From a checkpoint of a small image colorization model.
Training: soap at rate 0.0023, 9400 steps, batches of 64.
Data: trained on coloured fractals of 300 iterated function systems on busy backdrops, 195000 training examples, 3.1 epochs.
Rows from block 6 of a small image colorization model, named by matrix and row number. Rows with one number belong to one channel. Each number is 500 + 50 x the weight over its row's rms, rounded and kept within 0 to 999. All counts start at 0. Numbers have three digits each.
After each channel's rows are labels from the 100 images, of 14976, where the channel reaches its highest value: "top examples" is what is common among them; "peak on" is the class under the peak. Only what is clearly more common there than usual is listed. The data: coloured fractals of 300 iterated function systems on busy backdrops. In brackets: how many of the 100, against the usual share in percent.
# convs0: first 3x3 conv (model.mid.0.convs.0.weight, 256x256x3x3, each kernel summed), inputs 185-221
# convs1: second 3x3 conv (model.mid.0.convs.1.weight, 256x256x3x3, transposed, each kernel summed), outputs 185-221

convs0.243:479584611500554522518587479428483463602517496463527478560509517479562523427613493416528451507505558426427503411
convs1.243:506509540448475433554446538577518519414538508540496560420456514484518528496495506600583542442485492479478561513
top examples: yellow (26 vs 8.2)
peak on: fractal (37 vs 17)

convs0.199:481589501579471483605541517431535562476446483491437543522462532480569490628563501679439467486489512485475519518
convs1.199:477501538431478464513444493462490489497505549539472414507546508471440402532438484556438465555429470509520386466
top examples: white (56 vs 8.4)
peak on: fractal (40 vs 17)

convs0.9:582372566519528523517461531536487545444562540477566497512493537530501531446670377455450526509659483455492444493
convs1.9:489506554559525478522478587431628464508516519551539464489495359448483540560461453421484518564518491453445459590
top examples: yellow (30 vs 8.2)
peak on: fractal (44 vs 17)

convs0.219:543463466536461580534442536506493470537442481540497490533626512510541449516434602534551522441481565501557514413
convs1.219:439507507571517560458438478600418498441436484542459541423518381502461465461477526494544455533517430525519547543
top examples: yellow (34 vs 8.2); orange (28 vs 8.4); grey (28 vs 8.5)
peak on: fractal (38 vs 17)

convs0.164:528456524455463558539528410506497515600523499452531619545538479534539559416524442424493465576522536579470497512
convs1.164:433518447473499529412453571417481399460484465517476496546453599494433482464564535565513449460470534471630542345
top examples: orange (40 vs 8.4); yellow (25 vs 8.2)
peak on: fractal (38 vs 17)

convs0.237:501397601443469493542486433431483543542432569455484603455469466467459376418512548402487466516513487480424507473
convs1.237:517543489486492546454568552486481485558403460451508436523548521473551559446535518394591522561541503540532528459
top examples: orange (36 vs 8.4); grey (25 vs 8.5)
peak on: fractal (49 vs 17)

convs0.87:459596529541464426584432498409416521479459525621531475449487549554458538375448461558508504516525470533486462483
convs1.87:603470439510558563484559495583546542484462475404442498590479478503537422531487527534537533530559533520543585653
top examples: white (28 vs 8.4)
peak on: fractal (41 vs 17)

convs0.221:488424462500486454529539515488461446565563484526524512471482539462493477516447471534534614372625514485530604420
convs1.221:546563467515420531524395534528523468561472424484414547490506490556508545461505445542456538534536454500520392445
top examples: orange (34 vs 8.4)
peak on: fractal (37 vs 17)

convs0.161:512593546545442575584540469581556545453426528591540581463575552545493488509476461486534489511505570670485654494
convs1.161:475560480441510491436531587432412537437514569565483518564490547523562492412589457487478488544467590531460557468
top examples: orange (31 vs 8.4)
peak on: fractal (37 vs 17)

convs0.59:447456493546518512471475460492579485494542535425460392520508466496451524413499445352517468555427443538511487452
convs1.59:487543479526546503486590472595567517510525463530494465522537484482518538587564453469450564434558635512441576536
top examples: yellow (27 vs 8.2)
peak on: fractal (37 vs 17)

convs0.183:520428515560525506410440563516491482513510522525501469503405503480571570529485497333561569480568513477464446555
convs1.183:465575479448559421537536507470535431600527519505590468420521420501435544489453531498507502537580427470469577461
top examples: grey (29 vs 8.5); orange (26 vs 8.4); yellow (25 vs 8.2)
peak on: fractal (42 vs 17)

convs0.227:468494547582443523461549551485519454566493469452499463525558523476537482552487525428489516521456426465454461506
convs1.227:484465486454467504545564448574524591547455580591467535482485574399422487496446540437536514495495475522460539514
top examples: grey (29 vs 8.5)
peak on: fractal (46 vs 17)

convs0.193:469459459525431449570471543496561548478492575610511518563509588571547513423517533579483417471438505465463460488
convs1.193:419525447439498468423539441524453470441510475394501494515529489499424492450507509550443460587429541496509556471
top examples: white (41 vs 8.4)
peak on: fractal (49 vs 17)

convs0.170:425466446542497526407418428462472429577508466535456513473492528508525393426504471503532504513508477563517501466
convs1.170:478502431464430556541514496408416479456461484392514534482509435514485580447544432465511445494468486496549524597
top examples: orange (29 vs 8.4); yellow (25 vs 8.2)
peak on: fractal (39 vs 17)

convs0.14:495575552362456494510498567469522578444486596456434481500518474468449487486453472548523491482534532620575564436
convs1.14:479533480540561493488413524568467502579545470472582492405454477453479599553515540461586488501565416476577445516
top examples: orange (28 vs 8.4); yellow (25 vs 8.2)
peak on: fractal (57 vs 17)

convs0.250:544474473455469491455503432507522539527534520503577481518504524572510533449504504499572405544538445581497497533
convs1.250:490513577528414466498532571510531440514502475462458395583471473465566508504537543519492572503425520460540473483
top examples: orange (33 vs 8.4); yellow (25 vs 8.2)
peak on: fractal (37 vs 17)

convs0.92:453504547488490430640467539519464528501473610529554576559530480487479436540426477618417449519629571526483446457
convs1.92:505501549518461431542518534482516530501578499444452526440487487503503493440516446666470537494486558486454444531
top examples: white (74 vs 8.4)
peak on: fractal (54 vs 17)

convs0.174:494464554503530512469452484477405491435476476498407553535477511474473451467513498581432546460530460628489475516
convs1.174:455533416460514570413515538615484525496521508550573487455489405470510545486443491371543459482528522488517490529
top examples: orange (32 vs 8.4); grey (31 vs 8.5); yellow (27 vs 8.2)
peak on: fractal (41 vs 17)

convs0.206:521413475459496520475487581488464474575461554550567472574460488516407493514622548370447467511579476491536432523
convs1.206:506621451592469509440534482553485441613457488461536361457457490517518607501549422436580507377541473546530494535
top examples: orange (31 vs 8.4); grey (26 vs 8.5); yellow (25 vs 8.2)
peak on: fractal (46 vs 17)

convs0.202:530517491503469521546470526494570485498476505555499548513545489537531572531499457620500521444499510562524471492
convs1.202:515529510511484509565516459494577454473494558459528449413526537541483393526532575507456413525462502476545446563
top examples: teal (31 vs 8.3)
peak on: fractal (51 vs 17)

convs0.244:553494558496517441493433628554471581517503499516450445526539478473534459477500554436502459468400522498545566572
convs1.244:499456564482521466481451502464475483522490477532580536507409487505497550497436447577533462447484574478488472457
top examples: orange (33 vs 8.4)
peak on: fractal (54 vs 17)

convs0.30:559489513490542549589449462545461498545468553524503431475488503557515465519477594511476448551522538512590549475
convs1.30:567384580490523534483506497520499528570495497539470479453558461453570443418460575426525553558475408513439455575
top examples: orange (31 vs 8.4)
peak on: fractal (37 vs 17)

convs0.51:550507483466502430603484484490541600555510490535456536474471582441487549547470418525510472500495478570510549522
convs1.51:482472518491456513454453580376538480437479498571396520509570485512598533470417653580511550530450489513525506493
top examples: orange (28 vs 8.4)
peak on: fractal (50 vs 17)